A small contrastive audio-text model, trained from scratch: log mel input.
Rows from expert 0 of block 9 of the audio encoder, named by matrix and row number. Rows with one number belong to one neuron. Each number is 128 + 24 x the weight over its row's rms, rounded and kept within 0 to 255. All counts start at 0. Numbers have three digits each. After the name is the row's rms in percent of the matrix's.
# up: expert up (encoder.blocks.9.mlp.up, 8x160x160), inputs 0-79
# down: expert down (encoder.blocks.9.mlp.down, 8x160x160, transposed), outputs 0-79
up.34 097:130100084127125152122121077135111107141146122077157093138110083139140144131157063142125115176160162148106098171114088123084146138147150097102132131102144131137182118111143117150151155090095113147115126091134106161155170167097095114119111140
up.35 093:135150155080108119102139161108119131182124122116111089122106130147141122096145140138081158156133138106116094136144172137117177113130159150127157126162143120129130097112160100140121128139090102114133109116117155133096142124107121152093129117
up.36 099:113075133099149164104109077111100096141137142112132136165132098127116143156125112143126154179125126101130138120109098142177115158146112100125125166119107129142196144143135144153131118125126148158120095117086159073154107127107140125141129123
up.37 100:116119080121146115131151126114109140166117143109113124145133104121094179119144123151147088122143146104124116134131083063103098118161090099089093132157143154170152142128113117124147126174191100139130140133119144104132135187132079088129107151
up.38 091:119165134097111107114101140145140079150164153151141132152138117104115153132133121142097085154106202114151085142138132141163110135153119155132138122123083177144132100118133124105097158134110155097113094179106131117152144105151136165108113092
up.39 081:117139140107091144139132134090117151193118123121147113134090138138106122111072141176101141112119142127097077141101154162144115133171176138133117139128140125164130114120147132115132145131100109106143093115132155119087148144114100154100114102
up.40 106:118172128059103119114144112146088134129147146124140094113083125119096137150148109137113173185121107084093110179098096137147165082093142145091123100114139130134160143116110117155148145135127150092131149107148108085118132109102122173077133144
up.41 110:119112091081137149141100102121123119118184149076144156135095119121113101146145120152146108199119135112126132166117111193130139122142148117144122143113132134124194126117164135130166159076097101102123096109122169116113155145136140167099112108
up.42 104:112134086115162121107139070130120107116141127081118137112127071128123094119152134137169126165100124127123122155103103179100135104089126149140156107144136160127140128088146128159125148099112097128125151124102121124090130139088133119130130125
up.43 093:139155147127113136128135170117115168193126106115137111107102117136137131101134144159104134152144133107130108157113136130124157116129184139126149137135163132124151091119167112135107130138085097130130099102114168134094142132111116144114132128
up.44 099:111174121097157125132101133184140125154096134102177129146109125125103109149173141138119109174106117094097139141120124108120131101117126135121101098122144155180118106122138118110162140138180130121137125144137071151104137078131116160109122088
up.45 080:096151135104104157134132168114146154191126101114124120154115107145141123108133128154097144140101122127110120140102153155116118102153140128155144145161155140120113102104176120107133162120095145126129092121117146104088160121078104139107130104
up.46 099:109138111094124125092127121140132099159116113106133099129081083128165166108145111112095172177157176150123124148146134079137178116148172129126149086153141103112139114079187104158146130116100113142125130122147090128114147163123125160149152139
up.47 090:133138139104135125109088086152099126196136105170119091123100104118101141116114100123112175165155167090122147109140108118141121153156138123115141117143128119155157139103143115151143132114121148144122142132139149111149107119128113141148118123
up.48 101:138144146123110139060117162126108109162151103141120109155135120125116148085150158153122116126157148103106122107151144149141123085110167143147171149154133157116192100121138115137096122129121119123150085124064147159124134150109071147129113118
up.49 090:147152147065083127067132140153117150158148134148131124118085071117133181115139128105114146167129162091105123140138150110136143104134169134119181151186127134131140122135170098131108126138116130115108127103096129158107114109097125175121124100
up.50 088:127105116110123135111084092146109082143139127140159097111159143156131147128082088140125132146143142114074104138128151106142157145126144127148168120169112137109148129164160129145134124092117119151153133101080119165143148145089089110136099132
up.51 088:090126120068130138100108112117057101144140121117108117165124106137149144185157110149136146160125117099139144126122072143154106153138138128089138147118121142124175117148112117131127127123147138153128101128119149085163118142094118115148092115
up.52 113:110144076116165118115143087148117143128128078098120155123136091149132118093173118113158158138128142113129134119106120138138100115109115167162118100102124144152136134099132115188106159104126106141154153113135119109108140148113120120136120104
up.53 104:108162098158117151159118142137097131118143146072148125179131110130099094139116091131160124130123146122116142154115145172143124094135141123183146113132140181110142070088142141172164155089136150087158099106155120147181124128118131146147138121
up.54 090:112122093100086108124104141163139118144150135179132150177121117115116139172126064145143125158176168127114102176115149118127112134131105152138125126154150169145117097123137111102142160097159138134159109100102110102151204143136099101121115129
up.55 076:141152143114139114148120103165130131160090175114150117117118131146142113118142143167137119166096112116103111144117136142118142134094154092123092144143141128128145069142149122133189179076154104118159095137145116162096139103127128114105095116
up.56 104:145120103152162099147172122129083153133122147089191156143128098123113131104170088164146115150129128094139101148126081131100124087128110120129116125144116164154146140101112117172119159121165134102152121119113131127138141147127113133114110110
up.57 123:124120048152149155096143075155141123135146114090148156124150088146128140109176108123171150135128130131119110106074140157153106116128108157157153117111161140131153142093107112167121169131127111137134147113111081128120144136112116117169123139
up.58 099:124129145080139105143122123145122146105122111136138096117133125082063121148149105122102124111132135094147153154140098146130161127099145141146117109129086155166109135124142115136126125076124119047134157109140075146115117115114145164117126106
up.59 098:109160150098143119142137129151149125124106152109099116135117122138125114147137127176136135157122126145106123110110137159120120152133103083156084144107151136121126094136107110142136182074148115129152099125145114176120152105142130120112125131
up.60 102:119098124106097158095110105118133103152139172103137096175126116144101112132123123158155137177101113125149143116141126179132118116160104136128131146140128126132126141100108107126121121142117144138106101097048159093129166138124153150135104105
up.61 100:135108080104118112115118116121090103134167092105151106108157120149140134161133104147132153139135170101142111158149124157127136126128149160077187089147068120121141124138134152140088135108098132142126123122087161132148128180122115115134118117
up.62 100:102124097081120089130126117129121121151143139079123077121127134134119136134142087151146133150150185108115123140132106107124132113186160164109131086140119158157107148101131100145107144136166090111112144075171103145101150156147092164087112120
up.63 098:142113125122142162168104098116132135130112156117177142144139169097080134126146087136124098138170118102123133164119140120130145116117137047137151125121151131138151146100141138134171127099146122078147116086138124114140162136114122150106132123
up.64 092:137136131106115125085097152151146131119151131149102138133103130124110132153131089149092108122146149093150096132154153121151129143126126173093199118172132164147159116157165100121102155136124091119136118121091142105104103135106100147108111086
up.65 086:151111107129144180144109115150097172128129127102155161137148119128076146128150067119141123156185141115133159165115144139138139133125116106176125133105127156141162148113132139135163140085145140123171118080124131115151175136140123133145106126
up.66 103:126124120104145156122132093144138093122134095079122114096091108141154126161116111126156149147144121170112119178088114104106139174160148140139136096112125104138143142117161131139106130126081072132136128097139084151137154142131103136107114161
up.67 099:086122138191071126126121135127131115121137145152157094132117112110093163082103130134147134128118125106112106156128142124123096068133151105156125096130123146131111115126129105130133119161121119104135150194092103103135119093117120155120102133
up.68 095:161129092085150085098148157137104096141135142143127116180145113124113118131175129150102158145131177109128146100155114116097188105106079161100122141120136141175166113136147102148146148110138110144119121089078134145131133133134133147145112110
up.69 106:104196157086075135110106136181146115106153152127139140104099099111166106144138106122109150184087113150113122155117145156165147111152148142153143121112170127102140086086156121090136159081113121110119115128191091149108124116134141169090141147
up.70 085:143136112108141146143143114123083116135135124092177129141096112138111143138146092119144172173180122117070126178106136124137158142108145106122122113116103119146184139127161151135147142080087145123143150090111145147136170138071102140087124163
up.71 087:113157084110106134107100151152127092151137128178126173151148147137108156158096084136134061130133169132115088139112149117174096147138098144156134138125140160133117087143132110101104165111140149131157096140112114130150206122137099111068121102
up.72 106:097095129131116151096139126096108097149126126129096119180157116138143155127118117144141139127144132122149148108100115138159082156143130104133149165132098135125148130150129147156141112147143159180136095124120159054146105119107122093113110131
up.73 101:156160087077158156133136090105095135137134141116167090142111151099085132121153112161110144156140105099095133163141094156130154086084127108104148103109118120153144148125128124157163138090121119066143139082159113136134133115111110153086135137
up.74 091:151149143126105152136140167108158144211137108132142114118085148141122158087112120160095149138150162100096076144125163145142132104126179127137152153149137118144120111112148110104128131149115114114128090110109146105093143166112085157110113103
up.75 090:093171123098102105136118119100093155202109121109177078122094169126100118126127151153122176135111136088079111139131140154117126112153167155134095095125145113183138127157117103107115159107098110121115127147159142146089132112114122146089114108
up.76 106:133165137153168174137129128153147137123101127096120123152133170146098120111116140114150137108147089123141144100103163176141106098146131118182142119116129152116123115147089097165137172092178116111206127131150095125120130074114117118140141104
up.77 102:141123161147121101089140174122109087137118114147111148184110119094058140057125119131105080132120145104134145091124139113138104119137131111159123146143123144129167080132103117175091143151135134100124089165113128107120123144114086181123115140
up.78 097:155106148119160143189130126124110155124125140123160135162135164101071136141150102114130122124176115094132170140148124114125175142110128080126121158126119130129139153128140159118164124115140122093165107095155152129142142122121129133098155136
up.79 100:127078110153098133118118131117126094148135112127124074159141156138111135106123129164134124121168138082100118122134138169099091131150131117142139131183122174152150109112109123144089142162180122135137101136111123132118143173091069119096089112
up.80 112:120120102128144151114144099104094118142113090136105105155134127134123133113127100130143162124147144128138155100096094121166119148160112148129148143143095127145152138115130161176140137158139145160141131094137162049150125154109111101145116124
up.81 096:100172130094151106147109144181142108168090142114178126154103125123131125149159143123129106188117134097107142136121122105094134101122108108116102102132145157170129131143112100125162128123181136123121145140147064144081140091120138146122094093
up.82 134:125112075185153178093112104163154111134160116092138146117136088151126143097155138122158145104121123143105135124081140157148089106123130134169136111110174137115141142098134133145126139145122092146147153141079109124096140122102108110163102144
up.83 108:107163105094150093130122114151112145179105145124149088135090144149084084126156143151131153144102133113075119114123111123086118092133150127128096091126144132183138122130113097109144150107121117121142156143114109155080145105114113156101105100
up.84 096:049126137090115164115090135139122094113138162142068092208138138142135122139098087139156129126104153152126156105109171181140116165136125132158141128125121152152092090154161072122131160114138120145121094121126126110147161127114112113107110114
up.85 084:114158129100112157129126136165121133138142111117170126131089111134150124157152142156102137172078118122137138124118154145150117137141132137156114165097160114095131065087153126117124175094093132138116094136141142157107140103137149149107144134
up.86 106:133135164121116079133155113145133132116113188130088133162123105098087128121159123146120096154124169131135141111133146133132108135125112112154095123089142150114135091093095097238124140124126126110091113169161098146138117105138118148122114137
up.87 109:088108122116121124136128133147106106151134153124126097161115118117059139128113098165142101176141152088122137165107117126126120121130130112145134106139108177151162123105119089176143163136160117097154125101132095117133155130104079149082099133
up.88 094:137108147134154175163110095130112118156109158120170143153129148108092162141145134115133110142148090092110113159122099128120133175133111073117125148137127130125175143122143166106133142119137091106140115124128152127142152136099107136076121113
up.89 094:080190097098098135115100139153113095166137122158143128121125143120107133141114104135092135123135164113144099143132142116168098128138152181147147101112093174164137099153146166105133156125110145117159118123153132114098149089147107145102123065
up.90 102:111117107071117110124118098153153109159092151161125096121096140139146126173105103153153126175178129132103100153146088118103148170115128151133102097140138133178109129148151092148155156110153111135163144090129068105113178106139126115135120130
up.91 108:082169133072095152128112142169117112107143124119134128171105110132156096169133089121154138173082134147134141140095167169185111135149148151180130115111124145105123069099149107121145154058110122126138101122152104126154145098120141159117131136
up.92 108:106126076121160107126118127132135116163123150077104108142126123131098187128116109149130074133139170109094087139131080099087128113167120119141133108177115129189136136128143123130138153130192104113124129112119114140127187170138062120099095133
up.93 091:090100117164096151134113117114162140165137118134152120152098136127107142142107105185128100110157131107100094134132138094121076089157177100148127103139139171160119124154112117123097115161137118122108130142120131108084162160120114148107077097
up.94 080:141115121137090161109126149105141159146130125086109151150122116145121096122112167177117130131146122147144112132134156199086125133148136131146146143151133127130128102117142128133145121133079120122132077146090154146081128151082143131115098103
up.95 088:099096128090113164110121121079123142180147120139102109172128106136150138084096132169130154137139129148138132103121130186158101140139139126150136159148131114101125115087129124114139149143108149152108070126132164087100134155087134130120099107
up.96 094:118160102112151126133132123137108129118149108101152145147116109126147120136142162133121101155093143106152130143138134162131108128145144107144107160125132139101149079118103138105131144089106156097127080146112145142098134102135159143092134097
up.97 102:143137178117146100135136117138140124116118155139083131153121122100094128085152115133102113124112156119127126100111148119128110122126125116172101109114138146125131102124102090214112159113133120094099096175149115136126092133124083173115129141
up.98 116:136123168113128120121142140131131119113125156142098148184126113078051144108130115130103090121129178105135128095138147129132106126136133112166104128118123128117126084132087110185130134130120134104106071157146099112137110120110115169111137140
up.99 105:101106122097160144137092114146135117157168133107134162172155134129067172143161086148147103147161182106126153130124130091129111156162118089101139137139128148136129133119142111123144133102183101123121102107120132136148148154114099110089109129
up.100 098:097158109120158093140119140153130148157113149082146088106085152154093094120146150152139151114081118105079095144101138141091106108136141116139084105112155136170134135155103107135148175083125105118134128145155105149100142094120093142114128116
up.101 071:129148133138114148156110136094122151197106151114142083123090144159124114095116164167117125133126108146083076149129135174116130131131151108133106139098124110141131090129136125126116179088129107115156082133139146145080168114143104128123119094
up.102 098:109152114083084145098100131147120114125150115141148095119128095135147152128127102128097146164144165100122106174126133120131141118131177161124179112161098131137127063102194114122126135123097115137124136124115142135138117128130131150120127128
up.103 112:120160131078100112135106127106098145199096114140161084154101179135096119131115134152114164150120139087065099138130154142117122095165145186105109114134133131199117144151116124115135148120106101134113107120131132126116126140112114147093111087
up.104 101:127126064179146182115110111141125126123135098119180178134144100150149147117155115127139140121145173160115152092100124128163105100108104149182117119086135141134143144126121118140128163095106107132150149120100077111123144111129115120161119129
up.105 083:113170121091096131100096137110103095169146126173108137152122161123109157125103148127115146130118180115116117131154150162141119134159162186154135124150125134152121075152113141103081137143087129108130112156131158134152137103115134154073111082
up.106 120:102113162090111114132137102156100089147117160166156102135100113115121164148161125166113125200135136139085095186137087146115119121096107090106112116134136135126116139112134127138137135142138151121112143125112110108117126094111129112055105117
up.107 082:123167110064114134062093136150125112163144122137107084123128119139140150121126132129127122159114155125109096135180145137157152137121159143133173132165118126129148073131173116128124129109121098157141081126098137170141143100113134129121105084
up.108 124:113135125098147125110122101140101119156109146129125090127108106099082175121127114167134115180141146122083085167135104106108111103138142095135121104151126149170135130117118094148106134115147116092137119112117087133118145158128092165067091117
up.109 089:144117117112137086094148079136128091139128113129115110100128116112120141070138116125166170170116119103129128129109095132113193071103140148140142085185158146130147136106148099181143147083165131129117150116121108136107144145105147136129144151
up.110 106:121143119163138105155159124127098143125141181089126132172123105118079128121126136144124081155119140056126129148134124152089113095093123096150107137124123148134156082134105142137143150120140148060149109133128153171121121098132130130115119106
up.111 089:129143123071163116120163079112108138116120124122118115106091150087097138094161132123139139135140122079093134153121083158113169122104127113137141116135128125159150142118137131168139153084136097063146163089151097139100142139114116164093139142
up.112 107:095148125095080134126105098173112080135120157156158100108071087080115131177135121162139146182131090128091117181093100155123132118104144118124122102147138133145123108119157120117140129114115144114119157085143095131124122088095133140072104128
up.113 099:121168156095141142149112118143135126199097119163127088114079153168163103151134128135128129155132128140083111112140140147133141158139152143125096137111160107145131088134160134113150165092123097151131086124155141159128138108116120109136123094
up.114 104:152152151112110156116130169128145152183123099137142132119104114133121153086129126171083147138138134103123096132129152126136142112133154133127170149135136116120136095104170115107113136144096107118138112090123168114075130131116117157128129128
down.34 086:172100143160117139135081120105142077065161097112109101112141099152158132145137129104145175136131129151130135125144167125151141151162145133134172104127131146082128138096177131169114090157118132160119138113111146140155096124109121121151080139
down.35 108:127128130134129148138131138133174160153098096111128108087092145170133137171124104146109145113162124148096102110124134125135124127182154089117094123093185113147111119138151120095146145135153089152111116082171110130125125130110097094161147145
down.36 101:089153100135144144099147128110131105116120097137150159109127094136150135124123099106146146125119153114150120106092108060140099161096089106115127163171157107141141145160146101108141081110130138153125109127103148117104130154123126113134131101
down.37 094:138140121102138188125093087138127084110094112159142072124124115116115132114125120098145094133092128100124154094129148075152104123111140120171164151157107093159147164137147115137159116084167128136111108131138127082131102131157140128163141126
down.38 084:104137113107108103132102161117167156136143129130124134128063124149076101142123127124094154103127102108101114115139142116156123101155109172148118154120150143175137140152165087080143176109117135129134130138165105067066138116102118151138130101
down.39 100:118143132111156120152146176132157168122087115105118116132102167174147114151115089129113152109118127137112111118132143122127136129178128088114110116111168107150102119131130116082162150125133131155112115102148108116126123164121098100164172161
down.40 101:134094169135147177153114127108140121154144141106148138147170134118133169127125141148117094126142151113136116105170149145145099132146146070132137164113100092098149133158126145078117140135146136123088047129145191116151100130156135091120127134
down.41 100:133062114131167131129134106082121137135099122133090141110145159082103130086126112150164113127175147104157102101124098112112097147103088129133128149125096109143122147162082101124111126121124156147109108144105110113116110150141146147133117086
down.42 114:104103126142083146118113107094112107125173120117139134145133085124164182143151109112133150144142143157133148141102123157138114131165167163155106103111120161100118124110131181155083087134102108153091166127130126128158121123112097120135102147
down.43 109:119140132140139138149127155127171145155100107122138110100123140184127132170139102157091138106125126146103119099123132135122130148181147091127096131114186125122106120128119110087134137134158101138116115094174129135132107142118084086164147133
down.44 121:093174111120097135115121150152149138178140081136147107133094140131090145103116075139101168134148145136126127139097136097143104129185153145139117087129149158164107123138150112096134102125126094113128131122152124142108155136135086157110115125
down.45 093:128134140122171150163147143121164162142106103109110112114114163196122159146128097151124119109170133114117101113125122114130132121177122073088099143121162116137132136164134115094141149117150116145108081106146128151133107166122109092135139156
down.46 097:135068174136163147156097088111106095125093118133125077118122126168138147163127121123137137115167103150100129122144126123140126179152140086113123127125121098119126118128142136147129126135106131187119116108127139127176123132112103095109090161
down.47 086:123106149145155149137112136116130147137048105144093133114123164160144125114122143103160131139137077127113125092112133110130115139097148110161094124099155088140153117166170128104124120135095139194140132125109166100129167152103141086152173143
down.48 115:121145169128096152146138158148127124147182082113132141154108114158149136157117140141050097106114128140137117119146157159158108127159182102117113152096138122071146110096115164081124119170138119111109089121175183153142094118118108108138140140
down.49 083:115121174139129135150112128129161172161096096114075141121124181141138159154114125162089094107159134123109085118116121150113078125163163099118094116109145111130118116153158118073105159118143122161088108146159166079136112141132134115157121127
down.50 101:125167164141116156133149134127121122122169125098139095136101139138149104148105159127123150121149108134145159107140141182142123102146173103079162121130129151065132092124093124100108124162127134106139110094149142176167080121081142110102128104
down.51 085:133157120142172147142130125103129148099112107137144136120121120140123130106145128131152151108126116109151126130135116070133091136116069103144132128170146131159154162161134102114119069097123152160152109103101150101131112139108121097159139119
down.52 124:091119082167099144108103112126116095125142106121139125125137082143136182127144112109132152128120139172115117120062124141153126121128152149171118090131149130123157148121168160154117096131086120161122171126109115121117128114081080116135124158
down.53 094:133088122123147148124131071114121125133104080152115112104113131120125130124146164129133113095150120121112135154121103140101151141087093141118150141146101135172119141128112147137123152120126126148200159138132083129123107095108169071154118121
down.54 093:104146118122145168131134128090140142125126102134163103113052136145123134141126151106124113098147070132142121149129124146152142147142136107130155141164165122138168127179177125126148109092125129124163127095137118121090117083075109110108097073
down.55 084:100142146136108151125130172146141155136131093162106132114115136152111174156113132170086141120134147142130113113123125128187100120116124085128077101096137157113117091133094110080136118168149145127140120109141116134094129111112131115126164117
down.56 077:076141088080122149080126062139085079125175070164116097111150083124124127125157160103125106119118134171110124112101130130154139106082121130119159141148124131132147146118156137128116140139141130132104143125106107104146133079107134110146149139
down.57 139:109125091143096133117117094122142072104156094108144124125118091166159150125145121106133143134120118175131128155091119142149150098130158160181131090155118153103110145096166180164132116119134103157128185107117110132112137132098097104130103169
down.58 080:093117147139127150123173173155151151140127124111111189129153104122130135143158126161115133135108137151182155067112107156140130090129141127137126118077140127093135119106093151092149103157158118100102108159156125138105095116146129136135140127
down.59 112:093161137113096123163153111146149132145117083175113131149113135142120161133106116161066132124156134122095091151096129118156078114110124099133087111122160149117118094126136133113176142145134159116173112123157135107107124111121111115093117130
down.60 121:093118105122129125128136158104142153154131099113120150151118157139139131143129100160120144118123144098155096125144136104145099136137078104109135157174143135164113102183136087078141096095123161140117087133096149133104127157135105118121112112
down.61 104:086154142164125133123128148130149121114151093170112129106109151131100113132080130161092173102121145117125078134135175137158104114148127109128138128173157186127110107173151107097116155151071165116181114156114125126121107124095114141112111104
down.62 070:108137091185115188120080117148120141105120089160156147101101112111125147110155138137145172107129135157102133130110149106173088108091115115159158181106185103127171133123181136118123104117060149133126133126130152093126108111119148129155160107
down.63 086:114145135121136158110125141122102111070170137118140126137105103119166112124122119068151120123117131105160158119115157159142136169103095178159168162116137088109123131114131112154127116128122122118136149132117120172145121115158144128152178089
down.64 079:129133134140105154133112143125167150148167088158120122117157148119155143141114151158071131086137134142123085098122140131184092097156131124135123116118137137121119113117099138042103153157139129094102100115186141102128135126143104116122120110
down.65 075:099124106114146155095072109104135115105147107131126094144104113133151119126110139062140115119095124151137154125114162136152141169100110184120146129143131114130139146129138122131139130103072156161146118142092121108127112108082127119169157095
down.66 108:115105139133104124099092104107098046093132117132110105104140082133154106144132118079134160114104130157125138138119132137139128135143174153129150107136125112088107147102133152174109115134112115155094144148115086150164116126129115133153093172
down.67 079:146138148098184096141105109109106136146173093123108125159133150125111141098170187139095127131135130090151123131153126092106137161133120118129120124133115157141139164122109133138097128093159092106146089130126125133166118153143128107109169089
down.68 091:150125172164090131144110128117139141149120136171120149112127128091086145120094140144122130120119129133107141164123095132125109134120131128147090114085142127127121133107135191141131113113049142106115169179159187089135085146118154146116153120
down.69 115:135085129145134132119141131106126140170117119133108104140132166154106177144142126148150098118189138130122102146133108078089098169137099112099131139173133130175099135161124111085104118138152111170117115116117142106119119150110107075121080129
down.70 081:127114120109114129091073152102113094100173131133140087150155099153140143125105123099135124119125146144153137128159186147148163150150123186109183145160095159107080149105112109115108097149098125153112125152131139140160082154122116137121123117
down.71 095:123143142124102134133142126089148109124120106133118083111055116140135135144103132134097146110169103131141138155142138144104130161152126144115140140167141136135143141187183115119152134104127094117152124065118102120073148101088093111114088100
down.72 112:150160120141159144102148135124128117134089094132157124113092126130129134106108122102142125127129120100140117108125112083124117122106111102123133154187158090139148122168168094126138082100116131163136124137093130131114153153116103109160139105
down.73 102:162095164133118151147117127092137132147148136111160141158184147100149152136111136129141082120126122135145155102174134173128124141132135134124140156113096095117133122115123164094106121143136117141091127149156162130170080157142154111142139115
down.74 108:112133144133153144155114161118138159145102104104135115119110149180154118182140101130085128115120108138118112099117144135118149126188131108112110131116181084113100111129129118079145149132154097146102115109184130136139112158105100102158151155
down.75 108:088154128136130118166126165123143203133065130129097113130117156148092129129129125131116135119112118107096103101097140121117094149154088118132073105082162138146121136169119094095143130150136139115149100134145108111116117165129118114151161121
down.76 108:129104110153138180172087056113111138110108107124156108123111087119148162131147135124156105122127145151097117163103082128086094132100143139138133146112110110152149134104137161150125158129109130140154156119135135121136089116140155101135123125
down.77 112:129137165121132130134106144155122149131164134156140137122162112102134133138099135137061109116097156060128123149156178103151098134144180081114110138106133113064139132083122180127110069178123150086135084142127116156153077104128119144126142148
down.78 098:121146135134111141125140132103122134099136162117148149141132103111166118103120140101133092138100125134155163136129148173116131120090114181128145151107121085098136093123115141136117090138110150100132153141130126153157128121149194130137150130
down.79 080:166118173150112192123117145138110147114135077128125140087126124145098162099108158137079116105168101125153106129118164153172105100129157099151155170123135137123163131114126159097111141155108139089155109135135136175114128106092125150122097114
down.80 120:127133096159146139109120138128118111132094102143173149119122120146133148115160105123158134116127122129122107105095108091138103135106081097133115147153163106143177141142170107124127079122108146191134124139113152094104142160099099106152143123
down.81 116:091168129114113140117104158168141134167141086151155102128108138136086152105088107139121154128157142117114131139105145104153103140185167141147126088131155182160113126121142117082120092136124109115152126129152129143118160112132072150095115117
down.82 148:110130088133102128107138091122127081113148111082150133134117093149156129128148122104151143173111113167136142154093107155120141092130176174165134075142110158113125129084151177181108131111133100131110188090133107127133139139104125134132107151
down.83 115:074185134136095122165113156150151157160110096158104152142112147123081148164088102132090128096112140118112102115084141120145075150156140146129094105090144143143115121163117098070126120150108142131149114131151140117122125141120084131126125089
down.84 106:112129135113125149125151078111130122155115098145111144129084110119131160123116135145139138139184107104130142163127102090135096141102113093123135157173147130127179091157148140140133127082141166139169126118102148118114116125096117106118087118
down.85 096:132106153144132139131137125117174142169094107147093113130094151143103157149121109148109109117171120149115125144121114100122105166166098079127092143159153133161115153190166128078143099109163107143144122081131143109101125135104083072126090151
down.86 124:119148156147134134138119129176108159161114151183116135123144119114088150118108156127092103109137151071112097129126138097134080117097127079136111117113143147122120111114141141124109092179114171113154089165137098146129096088137123154123134123
down.87 073:118102124115104135103144139121122156176141107128084143130127147122107138124159107180092136103127158144140121091129130176150116095176146141130119111108135174140100142154068093080097151129162149085115129164165134134105141119121090138127087096
down.88 087:148133120097110154117117139104064133136147100145157117132106088102141141111160145093114121139114157122141149105137162133126125113088125169144175118095122100130140117129144133153144114119117127110118117095121132151147120093167152112165137111
down.89 080:087122114119058109139137119141147181117091112106116110145101113140108133131130113120115128156129110117107142123137122121093106124183127155147066095091147130164158093109162139088137146097134116126127150123135131131103152143127100121146082131
down.90 093:134132128170080142161154138109148111139122123184152171112139119114147151146116140172096129074145097137136100132142140147159084137131122065135116189155142100087138103127165161101123084113122180144156101147136172118133140119118116111078141115
down.91 119:108091128142153144134119099091133110139094111132112106115096150147104157114119138160164127102179117135127116139119097123120137166128097121114135150192123144173121149169145125126116136121145122169156155124120117103099136131100137081116087099
down.92 080:122169165113129192088105108169151129113146096173091104091140095070137104097122159080139123141138109110134199109115124098144092117112141127158133126114141131120163109100124109133092132121130178124117125130148152139106083108153137150177163116
down.93 079:119157107092124135125157120146109152126127064131108115121117139110155092155129118127067125110134141108157101126152136087132106105129145120106138144147120136147127141143123084070119125118124126097104111083135144131138095124132128126121115105
down.94 093:114137137147149163138153164144164157124098084107110104115107172177148146165112077155116148099154129143116102104117141112152098147151140077095116142122179106154124102169126108076113140131134136146117077100133127129121109147119096117147123122
down.95 102:120140140125139148124159142140156122139111082121134125107095142168141155138120087148143144131134115113137094135107108090142121126138109067115123160158175120124155113193171116092144103115145133167142110110083144122084131127101109099129138148
down.96 099:119099143126109154113115105110161144153089086151089121114112167138109136145083063136142156106147128107132120108100118105132098158147129130145096113117144151171144164165159115123134143130150100160139157115143125094097148140124108129144098142
down.97 116:145153132143115136151136138158101184151138123179124148132137138106098163119114163147081134103127161102123118149129142122134062113114149081140096112100142139130133099103130157116106086172108159099149077141153098158116086088149111126112132132
down.98 139:129141155152138125155128112152110149127142143177135138131152094095106154105110139121089132106140155077103115138114173093144098126101144066146105119106132114097152118094135146158128070155109172112152082168125088129153077112152123149116134130
down.99 087:132143124119139187125113103156114088112123113136153109105115088095144118129150102099142127143085118116133151163110145106135122129084134109118200130182138083106188157103157120140145052100084149118123132123116164104133122133145146121141150138
down.100 120:089170113109106126150118149136152175150100105176115142145135149137095164133112109173094129116127164130114098114094145111156064130155128137137092111087151140138113123133114103100138139155131144114139110140149113128116130147148096140123135108
down.101 089:082183161103109138159161149174160152124108106155131122106112125154146136163104095163098126108103149137121111125124135123158096146159117094128112132127144126118095115150133119079147155149148135134131124097148126127121114124110097111105131143
down.102 100:132102118158118113149124155107146139160138106152111106131105169169109153171125128185118144076164147140128093101129130146141118161185138102112123123121133161141104107168121106074099176176143109127143091135139131108141106133102095096109084127
down.103 122:070157129132123108166138159105134196130064115123110121129108157134112123126105134110137151090127090108080118128121151130103107131163130123147072105082139121140135121149133108114158139134100127125158140152151106109137127179129099125146141132
down.104 095:104105105141115090109134105092129102106140095099132117144115093122120128148152144099140176135117104127135121171124102141121156113122138146170116107176133164113143151107160177181143149097114137143158166125106122096127133139085090109128114138
down.105 080:097140155119129123153134134106179155138113108151086089120075139147112132138139147143110151099154107137112143113142130130118113145146117115130090097141158149161124142150157106116150153097145127126164107079142117085117124145119124116166107104
down.106 092:123128139105114138132138131160144082127144123116134150126151102136180114169148132145119079162122115117149133150140083146144083144074111097104128151158123109088134085126145130083130137164178160157114139111120174093147131076094135070131125130
down.107 090:086138151144130140157125153111160150160139104151116111126107144164149148151139141162075126105162149171118131113150122166137099134170144087112085128109151152114117082126142128092113138158142133141128098093170137137114104113095095086132112103
down.108 072:130146135123092147095118169169090110119127177120112130124149113111163123126135132096094078127090172133179136129163136139113117116095128142136144143123121132133085090115121148115123109142108141128084134148098131158161111105153121153174135154
down.109 081:105114136146123172174104101116145116117146156144134133136142121131143146167173105143134129101119130174119139103123137155127106160141109129153107148111141120119107120111134163104135113137090147152094139160133134087158094104132125096149102124
down.110 104:153086133106150129132064060123098096138102080138098128106153109116107110157121145102136120108143118120097114130135122118120129127156173132136143130144122109140143189126128147139107119120103081173097142147141106105147128133127125106151114165
down.111 088:139125149175110179158107124072110147138149158105165139149173143099145162111146124125141127112151155176144144108159143174124116158137115129135140142100124107116114108092135171094123104149132144107082135161155176120176095137131147113146138117
down.112 071:180101144096145163096124117162116113145154088120110150129128124117115124159160132150103089171136115126164133123124110140127100145101118083129166155132119138115150091114128095100095145104169153110113112116134148119114117083122144112107144131
down.113 107:074152140132103119138145122141146157139087110160118128132118145166143152150143135160099130128134115149093103151101120137127117128123117082125080140116161118123134082148141119103158133148148126158153135101141136121101124131099105065124134145
down.114 123:123126149124147138124116175111161163158103103105115116111098155174127135149135109132097126100142136138120107102120146135112147143213137120108110110121177118146117128148119102088118152129142076164100117113171134145118134166104085097162128157